config.yaml
crop_scale_min: 1
num_experts: 16
moe_every: 2
optimizer: "muon"
lr_schedule: "cosine"
Rows from block 3 of a small masked image model, named by matrix and row number. Rows with one number within an expert belong to one neuron, the router's apart. Each number is 500 + 50 x the weight over its row's rms, rounded and kept within 0 to 999. All counts start at 0. Numbers have three digits each.
After each expert's rows are labels from the 100 images, of 14976, where the router gives the expert most weight on average: "responds to" is what is common among them. Only what is clearly more common there than usual is listed. The data: dashed paths with two dots that lie on the same path or on different ones.
# router: slot weights (model.blocks.3.mlp.router.weight, 16x64, trained with AdamW), inputs 0-63
# up: expert up (model.blocks.3.mlp.up, 16x16x64), inputs 0-63
# down: expert down (model.blocks.3.mlp.down, 16x64x16, transposed), outputs 0-63

# expert 4
router.4:471474517515542507442598497461568426411531574463487559503558562472547481540402478389496435530498521545525475504470504516490572427490571533589516549537407488436466495466511582478503580580526551
up.4:439403537523507573434457436536477434499408561482507521459500566478465438537516561432566511532534527530449411457479541363553507533521490467568528561515525491497544595549569554508518455465420508
down.4:488572635477503495449484397567550444481485556515470433487508506592520568485475476496480461490479619579442544470510523470434488489593543408503514575475432500541501445527469476449559427518439499
up.5:475483489506336532460614454555516469462490543464486513482496467540519516527490430479514545532500560449455484442482552430664474529465485513534604505528470427502514575505511483545473499416581479
down.5:467516605541540518500443441479538472522468503497473497536477490607455559481565435518512495579352537488465552482501505460484498485565576428503527497463421560634580447534454470480493429457455495
up.6:486436488538378507489509518471522644458583576504503522523542496391454530543549476458495520514554483468477487539501438598511438500519503514485423579532567479534499567519448518478494413471447382
down.6:518416508437552555452471506465528512439471669557431507452490550593561547489491470419482550476491555519501409516458502477389538543625474507549479488532530457547452511484490498466488472536522437
up.7:533441514529609525465492415423474429450485505453575509529504432452543572491448547473483501487578548434447543435513559559562458464477502492542617496518574410492523529534505559445470408452547538
down.7:515527460523594533510469483472466599557524444474513513508499476570515500487465455485579486515401422438544475522467463397636455489468426533482478511431587555539590519485481450521394558497540485
up.8:546498515514480481465589543539538528446532543499521526543451578570594438512339486529514535567499579495565469447464513426477520538583508479511467441501538442496474510519464475530477407526461365
down.8:385482555442505508446556513552463440567478462505449560432519489482524568450467425509483465495565546507530615620540528627483494488614508488476561489507460474412455540514450525486491522479491454
up.9:449518506507538482424588476510542477456572533492425512506477607594549429592466440450511495560470633426494496544469552525467517562451506500548482474553489523445503444518466517555511394407520470
down.9:530532441502587526530495487486443570511527458455506469539493492484533505525423542483582499461539467502535411474467427456664479492381399576478441547480587553476516499472498481490454549482594500
responds to: short paths

# expert 12
router.12:503532490498522651434459456557499553511479455411521482498479495545471486553571549478508562541646534483464442478531465502516410517441512421544488485451445459554484507389515420511487436485532567
up.2:391586455497504553511558494490487580488514513506382479491492499515543475518471502525506443571467572518517484437474482598529494518579488479537477434474613405564484353551495529539536466443540469
down.2:510535417522586522542472472475435507482533440523524487540479449542581464554466495517602483512597501463574415429416490445585503468478398543533406538470587496423517507478518502517443585540482496
up.3:534518594556451496449624548499533494515544462411561507430483471490552424534419460451529509469561488566539490444505535490453573448492612445462562503496402493501545559426473490464482433449536544
down.3:477582498494544532509388469501504484513467577475557548506442505561497494512583561518444382410454546495516496479475594585446516477471548422475479500509429563598481399515545444505490430514549534
up.5:498515425447434450505372479497521471513561491504529531504487563513463539509435521441529455524482546474481522546548406397439549579445502591430593599519549512412481517503508531561451576522486457
down.5:476460609416506448495543483471477409485499590458435545424501489492508476559466471455389444515491565642496571515493451585453493553552465561493489537586454522503481513538494512507468408531533530
up.7:539493557499521462462462443450506466466480457556480501488540651494489490446489563567510549436503470498542537509500456518456627503452485404449554574527489529502479535484503599448518512486428343
down.7:416517474483436436516539485444500489545551538511594376550519543370486468520448558485534485464543434504534424475507536469534514426540502572389470584461494551443544542471522581548480551493525521
up.8:396524468438499414563544429495569557533435540513463541450498469490480525532581532468505494588614498428576483452491513530391495475488551507485573607523462534481453475432547499411534491451486491
down.8:487411479456574450482434482425474491491502543540496460507458547461484563514460429482488447504458454517543612606440532351466555503457496525534496448512478574575600505499590525514480506560555505
up.9:474439508515562481503455499510457447542543508573580548494487409559507495435480513522544496572500529470598535594463544512523431489479483470390580463404463488539505570427415548523519422449582453
down.9:483553452387546494621458544474500499493463514571476441545528486451459441452484471508593558497499596513463495466509503494523572548521516420593539406497432471468490500467529538595461561519387478
responds to: many distractors; long paths

# expert 7
router.7:547491522545596486579493510471521571460463597492464512476424503523487480495537521560516574485469539423492457426513575501599610558562423473510451429494597441521528590505475477542507457409497504
up.2:455532451513457532504581350463486557429428428526537510426493459515489515523529609596518456564475603492515433442525577510488528493529466519432461500454553467612511503505524429529513530487502531
down.2:541490481432520479492479527476499557466582478487479451453502425526548470507427459540575528496460501551552497450493464452619485435523443651544460492393601483475557492521470538512382536520553512
up.3:427576439505525506533459548417526502406480510572428517562482540603489507494447441493533454575505505548472513523549555480497532482510480478475516541459619576395508396484500451543585461425495443
down.3:518633456527487436487574487619463475539472445442540471596481511492470515540452625534475591485524522493496507498532491456504494426436466403436465473465458549476463555538436458542446500551564540
up.4:452420449527299489493455494556537439482514549451522486461503494480489473484554585527471500640487472479495455472549446483572517519536524486490535538484524417580485592518540420533527509531512543
down.4:509536601502542551500471458500593495515449513514504522472533513594453537453493494496489514552357516485443582449555611458418487492555500427505548487450365519580531508517471476475530453475421493
up.5:464595513433392564470472501484523507457524394480511503490529504535448592529544534490470419490419504470466514566511530471433526549475523507444551612544444577436444568575467584550446467487521458
down.5:465474445537477525466496473504504566542476519534437437508391464607515457551482517491542503508499468493506537624386414430497637488504384489491506466494531531541615524536489459547478524535503478
up.6:549518512513562535510449488490500473473537453565502533564507506572590498461404437508433506496530496523491578529495487398384501575509501555393568400478466552481465434504476540607528556481450441
down.6:557546529485498437544538483624488410552443425521528436441477511473478527480551556506451488466542550529451596463531582558429492512546584463524529511473445522432413480376510484502562492536428513
up.7:404531478510472474448522514540474508483509514439515483462460487427506489513606574485500537640496574485493450518473535628478475550632494462495418520451544480578471426523474527475490413480570462
down.7:477470428463605522463521502444481504567504526536398509542494486510557477552447531496512566387563473547562456508401415455557466531543428644497458448533528562453483536486496489488506550507537426
responds to: many distractors; long paths

# expert 8
router.8:547453465512493460411579478482608532440508570471480535535466486526584446622524531451420462544481524519520437345486543524555479518542551505561525449579544462531464465538564529519519529448506471
up.3:455443475542563511452532438509508397549516549480480492502464514564484527577469522567466532456469579444425548386511530406599536565444501513533551386558468551482530468504532505487561491433494581
down.3:568559416500514466555436532474452590478519430468520511553508488561519492496528467484554504549420435450502496515500460399655449466422461530484493539478547515552606432512497553523430518431560503
up.5:477493522493555565520465502544491492448508531465519498495481442573513418496472453523438482520501542533529470463503467508478467555720535512479317418513482530467468574495529531536469541537503485
down.5:489462468448472485516604542516438456497520517489516506464506519363527509460480550495478517421692519533533473507508481584510531550472487520553490513552500458372392520414483522499545529505530485
up.7:334524487518420498461529503497522474470505538514487455512498555538506439547421433514504399531494543509477627404509519457460522456518520508500567483553515651532494437523499565493569480458478542
down.7:410558533539543450490606427541444462621556457491587487566470517472479505578478564453506458464513533466462529509507520452517521488395495459465447490532451608424463539458438452550540479562445493
up.8:505564549503496554517495488501492425508496495588504545549506445456683579465387512590485518567515484475450455472524521507475555537500459499512504459479480441527516485514487493563493394445478361
down.8:436491504441535565456494573545421565516485556502507496556544452559524607495534414424537445453554508493491448576498425459493491444626506473582507529482555447512558458454410501499515536405476518
up.9:491476461538491528434471432515553574423501581448452544536456478556528467559500498539460499601509578463484507436459549445541500579489570497560527420610500427549485475526510549492487389394483465
down.9:468472487453587487560431482485436551507520410512485497506506437519557423462481428570577488470500450506507541542439459468614439473520507593519489541369521590478576440515503475539472602527488497
up.10:440474491530355510476464486545518536486456493495509546417482513446454521551497502472489471569499474469423429396481518423642524493451527529493564513569531463514483622527505526521515582490514604
down.10:480541582546540515471455440502582509517488523556484484476480495634447506516514502474481470572341552516461559528495560430438488509562527400499514490492416554608539478539480461491488453489417452
responds to: many distractors

# expert 15
router.15:390552469469457533517537467489502469561496463530468542508530466433542440443593564611509446555455490457478449556522518553416548526493464514453528476454433458479453501555493507519395520466520342
up.2:648460542529381489409533473508504586439534538550527523511520553474411560435476426468446533400537463521510463458517460492470483525555540519534543564558534524427521525409467552468494512548503460
down.2:519474461500508430486517569497538490478465441586532461431503596460504584527472494493454519456516434469527479487555469605566600474516532497541558548603547524485424429511544433483362469529536444
up.3:624426519515505527499419499502500612503493481450580525522506522478416551471519579523475533354502456551517525493477393431527435560538518486523525635553493533499502463468489470446512469529473464
down.3:514556441506451478444559514506475502379438518500470414525456495442494545487484555482534404483547484593563598450529487501509471458499490564493435594520528548499490486568594515515359474553536549
up.4:627409518507520481489397492584481499472519461476565503513532551549430567487422513444476534410505423550510588525486373363558457465479495485506513542522496540503537510479502474473538552543511539
down.4:515524475530614443503498396439515464442519483405462488443483570449537523501485475513618552484588439521536632501583454492502533515581449480527554524443549478453492418517488466480451517552450509
up.5:607479503556468534469447496540465663481510513538512518483500561494484566443556521551383539422495409499517485442514471436474453593581525458527563584519523507509507474425461484482506413510464494
down.5:528469490499502525499544561521501557529505545479515477488473443499581549479524492596388451372546542578475553419462409524574495558516495473467479615525386523446471481543421515417501503534511510
up.6:604501552479359527493523547466512604439519569484518523494507568485439533478464557474501616386474476513542432446433444406531473544497519529486570494539533518468508562430469504465511462538461456
down.6:464564534515410514522520496508475466546454487553412555491461509547498566458494531476455431466542507542485695503421529524500493457533455505572464399594484385547511512491489483509456471567473500
up.7:631420564501452525510402503555495555498500531476603506530517545488405583477461488466486515397508427545492505530499399398525451479471501490525565624515482543473521545462473463447483484541502496
down.7:497488442443568493501464406538465533510532503426449549397571553458530497509494493528648456538544553526556514496572410474485437463454548491506459525449501584503497414502436478615504563487460512
responds to: many distractors

# expert 14
router.14:494534514521427464553498399584482589592430526504490453475563540513524495482480577515525459544466550517597449624469464496519378616524440550497539471442521470533534461515474453544518511483551473
up.2:431497496452538506521477520497442532417512492524425463435441438537533465577561507485591549550509527460487480496508574515492554558516523436433469416431579466479467525531516541467614418460539638
down.2:633392483474536537470509564548557556495445508423459470443507440466447541542398528542497516457492496480476507545556486475639486482471534485539500529470591455542513551523497545419382472466499507
up.3:575421513484491420482563429519451495514478488445514462574528508482473397497435476506444536490484475532602455588559476478500477570556584367543478520564509408544508501502587497543545487435520551
down.3:460425504451611474521515408566562466482559427504511482508458514542450531587557457479483538487569450558465544543432478593468451496498531465553501519541500459426471544539569395411426557515545472
up.4:452513487504424490577456405428419462517422562487417586442487533561571496504438517496428487537553543480572476417537591447535512526455494500555491419525510513437550486518544496586486600474507521
down.4:437571553523556485456544505502570528456572454460537579508645499493544544548513449528469458479500453451512581529621507499535507457441538440479516461520510432447515483412470475401517440449416521
up.5:505620502412507511526572369488532538410422538483577556506480445435571426495513433441521532498477513489490515577539505568490489579587466533550502459494433538401526474512502523533439502490453512
down.5:411515498541521485536537481443624526555555524560432519478542457567427552508458474464479567482594415427555427431479435451509467527466512572380480533566526515438560505520487481503493515496450564
up.6:497484478463594455530572503448517487492571578466545450501549539529397450530449501580515543507521599472371525516447489529539554493477431504540531437489563570482454557465493521476542361499476439
down.6:506524487525480487487534514505454590470483448466524509485344372561460476521485485432488520653438512445528548517485431481598478522467480515532501455569497436528546572482498559544517436557551505
up.7:487588550470512482477497485500544431564436460498496427469480481544596458484501482537523482512484518454407494620448573532546400520567467449592516475540637474518534516540516491565500449448473410
down.7:499492442552436443518535509561546529489483420530514476456536458654397578488437594553555464574498460482504526503522474487428445526524531503447580541508473473432454451540536450406450553509510557
responds to: many distractors; long paths

# expert 9
router.9:491523546533490400581434418570517557539511534461501472427554526496516506479472567512511498554446555511625433600474482474538386618507460550477531461446564483466498461507448496555467463522566515
up.2:551426423543484596444492506491498569487492457505445427556504469507546597442467525530424500429520457455465469471469486435468578487457642464573564489583454481536478515489517580498581516541463448
down.2:556483425457433462588504492552480437359547493464521458523489493454516522484554538494479512427515450489535519434569483463520464542549601480600386498535605503440453521487461518465507548579530448
up.3:543424545553434538435511559464456587408480493525488444537523546471576580381530490536459504537426493555420489484516487390502531576471524498558515531498496553441471423441509495523486560546499399
down.3:513555541500505454471560471393465378510435500589506532494542537479433588455463456510495462542551457535532471442505492591528525566542472525468430498523553407624481461504529421509427527555457484
up.4:356595441496446547497522473476502526486481504461464503538514482543526393552515557484519507601498574475435431542496517630447504552542500463491469427522523455538532450506554454554560408444543519
down.4:480483466437579456436460459466484486506551479526543473495397462538487508561516506479564525489568501579512567512427446429581458484546390541508463479527481534541557513498406527536404621536579446
up.5:464562497492575503517504468442462434411499529508487480503520491716508425534458441506502496536538513516430514583503562417455493506545464474483564395557544521493524459549532527533570457460488477
down.5:521526478471407447505459525548411440490520389404606438520467472450449473535531558561528548513516475545494629462567546536531462408455474459489499497483510538434491523462516528593499583543532521
up.13:594469464456447518493532610497585582564518473457554445519514536472468544507508462487549521508438437456434443401510508461524499592479572494542487524598397536369515528477524535516494493495460440
down.13:456554493605532564458488493506450429464509528440532483517506485551528468473505459547499540470505648470472391429469484445460469437519566445483422481482524486592481420538564481518473615465578527
up.14:561546510452435528452446465454528569482531508501547514439482543515497630556513551410526554438491462517467577393487549480504573445433590529558476556474464458493474517537529541416517558507458395
down.14:526494473460571545567531475497485551490474548426532551526580587450489557569528489551550413505490564565458508500562474513465442467480418482454415451498480519464436425437536466500512435587596602
responds to: many distractors

# expert 11
router.11:474562415485492524588522501542468563570419460490449501440507494477459458497596532549487539551506581496502503532577499532484579577544486484449500451332516460517524537566478404497497423466546547
up.3:539465580433364550482512487485476556503489436541592545535529512499501517449481547509464553440540355504504390396525507476526511606474462506504547557458433451561541536450487498506482528451519474
down.3:518512485545612525563532471534382457415453488411492495446604558478515440430553458471498442548518556527459532485472596523524559505467520479470478483538430505462398469523509424497604518492499566
up.4:566442604502454510546474454541511532483545504553609437511443413564503512476513508495473476414490490527509462469543405403467470554486489450567557512593517419491454530546569595490516449567564474
down.4:561512444381481500563425521593502584459399528438447573514555551552522445512553448594444396443552491482449460577547472466534444554492510449526439522498515546512454477515548525478479467513540502
up.6:502505503535516595515545440586559482443524404578604545516492540514485497375517517468486541461525435434440493475484487509525448521509448470585521530523509547452513467341463436493445474481561546
down.6:551432479471512503417436435510541503423471457573540457437436533488513510544575522506482444553480567506453475438585529492588515579546483532543517477419395514642463513567523566489491460459516526
up.7:597511584548480440477421478518471568495546458491528465469536621510448554454499470517471526451495502441552477531596477490534455464594471502476600468464591559442539443430500499418535417564494503
down.7:463551470531507504506458418531513585377489451488545496486485372503577506400553595434550533533488470526518519454549505529479546466500477457548463428528612467498435552536413543521555465441518522
up.8:445553538450606484472510490546474438492510496494570583523507423607571539420579521618483507528463506562485457437554519429464513529484495474451510420510451499582520459495549390529458508493426528
down.8:517463488503489492551478460557451564433560363453563529470550475474482503427519546506527478501543483518546526484477452480607483442418515559537407647469527528373582496480521515496467544509508491
up.9:540517488559491469485455527539467513528478462536570486552550480447510623429429456451432537427485473488532524409503435379490414531485585483553558463489566521521445555524594546537530514557502416
down.9:483513509552547572488495535599515537499548543421452503497497537511576567523543429578436533537487466536433483437588429500498404509466563403481423449460462408510456574454443508537566535539497449
responds to: many distractors; long paths

# expert 6
router.6:478555466469452598457451424572507580543369469485488471500526509551523475554560573445534490536539535510478442555487453521417452524479462457526552507452453449553511507416522398486528371462530521
up.3:525494452565521452544465473560555540485533464438475557475512439523488426524528559420566506494480572540617502588432500424503487412440442395498598485522533528468472513382513557530469470540512515
down.3:469547440396473425528434612529515442548449550540517589500507527459513510526428462466609592487525580506408548484576568477504498452493465490555505446473445506474513489533513494561409497532468420
up.4:441598494448532547475496457497449456480507536480473482491487543637562456527470484559556535551513607489402510538412605466488527528555443511488537365528505493488498464509523520534583447475487424
down.4:468484484502407451580453513544508462481499468470549483602489510508501533438518565591476352469479486449480511507560515510468529432436575550507474612521396590435478474506533556537534439540530472
up.5:482498484460512471426478459564439497576349520514537453528546493477466495513502482443496482467486528487443467514491511512382527442521621648489515549508498451490537524542585473535546593407508504
down.5:485472457461478527483548508513535483514536546485498532443533483547512612511555514535516404471469515417434428579540411547484483496483644523466554488477540508550458509520452390374493505464500602
up.7:538491501479406525481495492482523538582534452487580551461408468471589542620459477534433497488503495446458385451581564524561505500496536456490615431458461547450580473501487436558493514468467522
down.7:482490535471507492425520403532518582436527513556501470488486520570543535551530513440513456547437471540601547507509529478516581414560392544440419463456484488532563513512397559482595424448478461
up.8:493449512414496481464518508442460497361592446482442386526585509527551502421559509526518464479565504479489482539584519482524587562514455516493520526485452468550566488549442589555546419491427519
down.8:548514560457425532514447461490416444527516491535555444540498664412511467471482497500467524513550502540538531422450626444467524502577444511500538463512527462459580505452427473549428573474493542
up.10:406533504477486481533582491446548549485465544474428458481437490452521460492601514476494503597522510476540448448454555647518512584548505493558455407447618468545474442519501488520500427451542514
down.10:496549414475493552559542535442550564488527552496396442569546506473543521526425474537512483512400526522439391473512467451560522568457422598483428534546461532467528447555538541436522477468581463
responds to: many distractors

# expert 1
router.1:425545487501535483528458518498400445534569461590469518511488472467532516485588588627570487564459476421434436495575529528507432504490406514445496447441525473546478498539469433510456445426503434
up.8:452592518501610496465459501389530428497497562476452543466499452617544467501482385559515484522544517531444612538511545436496482503518479489474556424492536580454486514488499489610531437463487452
down.8:538545514562448515570460483569445522444523438445588518477551552463432431510503547477491494517514487466501574450568551514531504445321546408495472578475522544416497508427519507560545505518445521
up.11:443563424493424522479561515528536525471528479504450517448430442430516448537555545481498521512513596506484400474477570644536552585553483503493462497450557390543469480467513537561482433429552495
down.11:534504503503545580511444524500522568490498522543440492486517494440537448532326521438570580573444450497550426436466476469586511559444436562482456409489535517568537485521458535483454476490585524
up.12:471478541437451513514584490593557565559560470440581463502494497513524508481458459592471528390538494461457463417498433450533456483403478462561565538500430569544530549501499567449465453572553444
down.12:530561486531445561474450541564490532510444554445536552520451460499520553528552525404502552459460631508524447489547442533571492453473414526507624481407530505520445460468509454433513380482514511
up.14:561476514476515540489493524613500570433509541408493485536494492494431487506529468537446557320486470522546546493576508418516441558613549517433480514552493552449492533438443575477476514500485547
down.14:522547485506414560463517520551491420414473482530431487517578478404503492566479503412396511508558553515431470520576543450472400540493486495482530441573496481592487538497512547392520445533566548
up.15:611443465524442416458534431476496569451459502560511493546488556461478484598479507415460520544499412547482500600489492444539534473463563541443479520523441532511466564463442469509452646475544538
down.15:560531531453521472540492512506397552353477482545506449469534538456456464516582502474517416485497503462493492536429528540446476486494467560620530472516383452593546596471483510480547480464585535
responds to: many distractors; long paths

# expert 10
router.10:501538518541533454522584548511464553543546545612470483471409502512416509511526564511515563571456514465490439396560559524591518565547442446423425457465551486534558478499458424496512426457511564
up.2:612427533503425514444482508538542557436528497531543517498527514434428564490502431477505542414548438544511575444460469395488474477511525497513611668534475499464473535453460509457459501506525538
down.2:493474549557512546550499588477412384467458404493549494459518573475475537571496510522385565549488509406499463604528598508487496538483526518481473413447530480511472554551506435509558488474429453
up.3:533504508562417658494514456573473669476509472486592503472539458488400498506521546487459558420525468494454506473478460439531435516486555488494613511534482501475478527448510458530551486510520439
down.3:465460472538537539517562525498433444355484538508543465498460464515382549493470559451467499597462512493572526455582546565455430440509480518523433557504628499489457507493520521539463459564577534
up.4:556462504468522444496469516479524605439508527458527535546461563525519571422514588483450594460430493584505497496498479336453514564581527492468615515542477493470480493404483529431529482518503496
down.4:450488548520493638496544558506457515542513476470486478459541543493466514520505491425416566536495548554445444441557574485464505583450538462466616331512510426530490484506529512487432501441518463
up.5:557495481562409539535566488504473611513525544510506576457511460530485529473452527386445525404493501513572484515464478314529535467507490549510623545506514539442532450475497490471500461496442505
down.5:554410554514519463535435492501462539440485389446501482489514528476468516529511530516486507603469472539648476477540606491485584529467482491463438465583572425510510438460490419498456403537498545
up.6:536528522534371543462470504501469699470540557514563484478527526432388544471509498515419570455486399571469443516496491463488503585475481462477558557504483509524444508456514524496498518555512477
down.6:510612522551449472529493458498551550481483395526501486491581528460594604452519520463507589500500467459517417534535526510514420484408420471470491430559572444580527545423463543418473505501509479
up.7:571435547466485578516434528547511489475527491417558520482567501466519559488483477494477502355538358510520518565513400434479473426490530516537563611537448524463526481499504522453453584549505479
down.7:487473505439374527503467530450526541329523493574534505464528515477447455488511442442462502585526464532577546442490577550510443460515491515477470499605529453530470562557490593501593473521472486
responds to: many distractors; long paths

# expert 5
router.5:503512497553539550533479553533505570485561538537547424534444466526468472505522495564452550553559509494535573483549606534547546462533473491384564436495566608594578500492470447565499388485465482
up.2:476482414498473550593522428457556498456505501516523526510513511527568541424448456461467486461475521518528578354512513513517458492571506574618480555440438550510470423517606416508476469499554442
down.2:406469520500453529453533560545471431558521542501552500520496513468461503520457528452428499468584449577477489482445495581421494470582547588422581386538532501504372555509466497484577536546477478
up.3:549488480472557461489648510504493507464452412531498518527487546402533434509511613440517486493434528514480448493492529530420559582572494568532457511405500391392496528538562520466487499514506467
down.3:525539497542457437516542503571468407479504427440554482489485578410495465536526562552452492529552515475511558523590540477474448438423513454423509492511432584407430569476551489551588550558438494
up.4:488402454515415502490455498560503514553480489532531469432475513472460480543545512494512512613510483457465476482482517487629591441422503496496486390487601486530516628495504439490518531463488629
down.4:484497594541542503500465439545518469501473506511471513498480527590501501490549456529472469549336493474520542470501586395448474502566573413499540548478408525622583477553509478472504463454429482
up.5:445554544509559525531474550465476466507451543424509561494456464506456537522514574508541485535508520467438547522491618530525426486600444522435446394458520634473553484493495426488505377463525554
down.5:598523411594500522507458463497495485421492443438527529621537480541525494494490544486517428542511417507496432491469455446558430489419435578496401552498596476531525527608520549519474541500462503
up.6:477561482472607446542502479496448374523526467536448477506531528696520507471464485544496499497464505521509557507526464353472586531457486519486568502453472465463478450490472484489561586496541498
down.6:459378561455501554500497558484524497491415537596432473398525501530549534479486437508461601520455539526502449516495508524409574560620508558521510397465469489518461584492446480467539481551475474
up.7:525441465486395507483460502489515564521521540465527508472478514358490534521475409462474486443560467557504580476486535653496461457517523470490424519565497636553488545456462540556447521544456484
down.7:495426543415539564508488528439553576477471600590437488438499484584544550498400420445522534464479538540552412545452481507493510609588452580534453484477526450517480496470465504461456477517526448
responds to: many distractors; long paths

# expert 3
router.3:546474454500540463411582536537522464418502519431519423521464472554439450653555561542522451516457433483482466580433512546492409487539470515486472442519595479504493507545541568590518440469501485
up.3:464436494486530452520518538552420543447377592471466526518509532446551385482534478516459475552464518477532481581514468615546494523570472556453583518521509497558543383475519391494475493514473547
down.3:512444502516511520436464536524590459520461450520456416484495571599515533541488475627527517548489554605493457536509431476450467515547412471490451465485555550443457449573549481446565417562449440
up.4:649519569558436500502477449469444568554502462513524472503481595466434484496434609457468605461500597542516452481519492458476494494566499496419567478455461526424510571462465484490551500504546433
down.4:406469429478519465462528510588455504565437545449544512518632453496483527516459555484461373496528479548439570537466529415511519461537573447498462508602417471575548552468511521462516492514490563
up.7:376570445480408490489527505468528511497535519574381546425519475455580474547563573525499496582482607514492420512468514648508518542522528472490461489471507424522475450537499458498497523475535439
down.7:472472516447640502487485448452499560521496549525466501506507485585575526519470541461576457477433411522556516553400435404567463521538398570496452479485549531522566476518494430468419533495563517
up.8:556612605500462513528457495503434533513564476488493487506460545419495492487548579530515540430480420517555550502500408445579542545440523494538517500439443370415525548439470544459508470513582459
down.8:547456496603471540557475561560578557515451422530560469482534540483458427369519497449491557516540546410513426516435568513468423540478456470543557471568431511548488438499450543514469483531561448
up.10:444549470511546477446475481450476520628541542560469512498463434674483438484460475475527490536492544547456509481481538470470392428502497538496484534444588600473561513529508468597490436500518454
down.10:463549493484528472546584502486426407513583449557593462521476451419571427528538525503519417460505532497597603536488505464565429517450531465465488504513425556375482495461529436542515528547511504
up.12:466466572491521520501456477484483495470505438471613573421531444512453534378447506438489522430488510607509504489564467490495473573476507489448499510484515557530482554553456507434477524620656492
down.12:526534551557312485522480573477539480546465519512470514523476521468453441524432445470393608482470529424493424506560514595456543569496525453550474455552544432508479546542507509556491508524460483
responds to: many distractors; long paths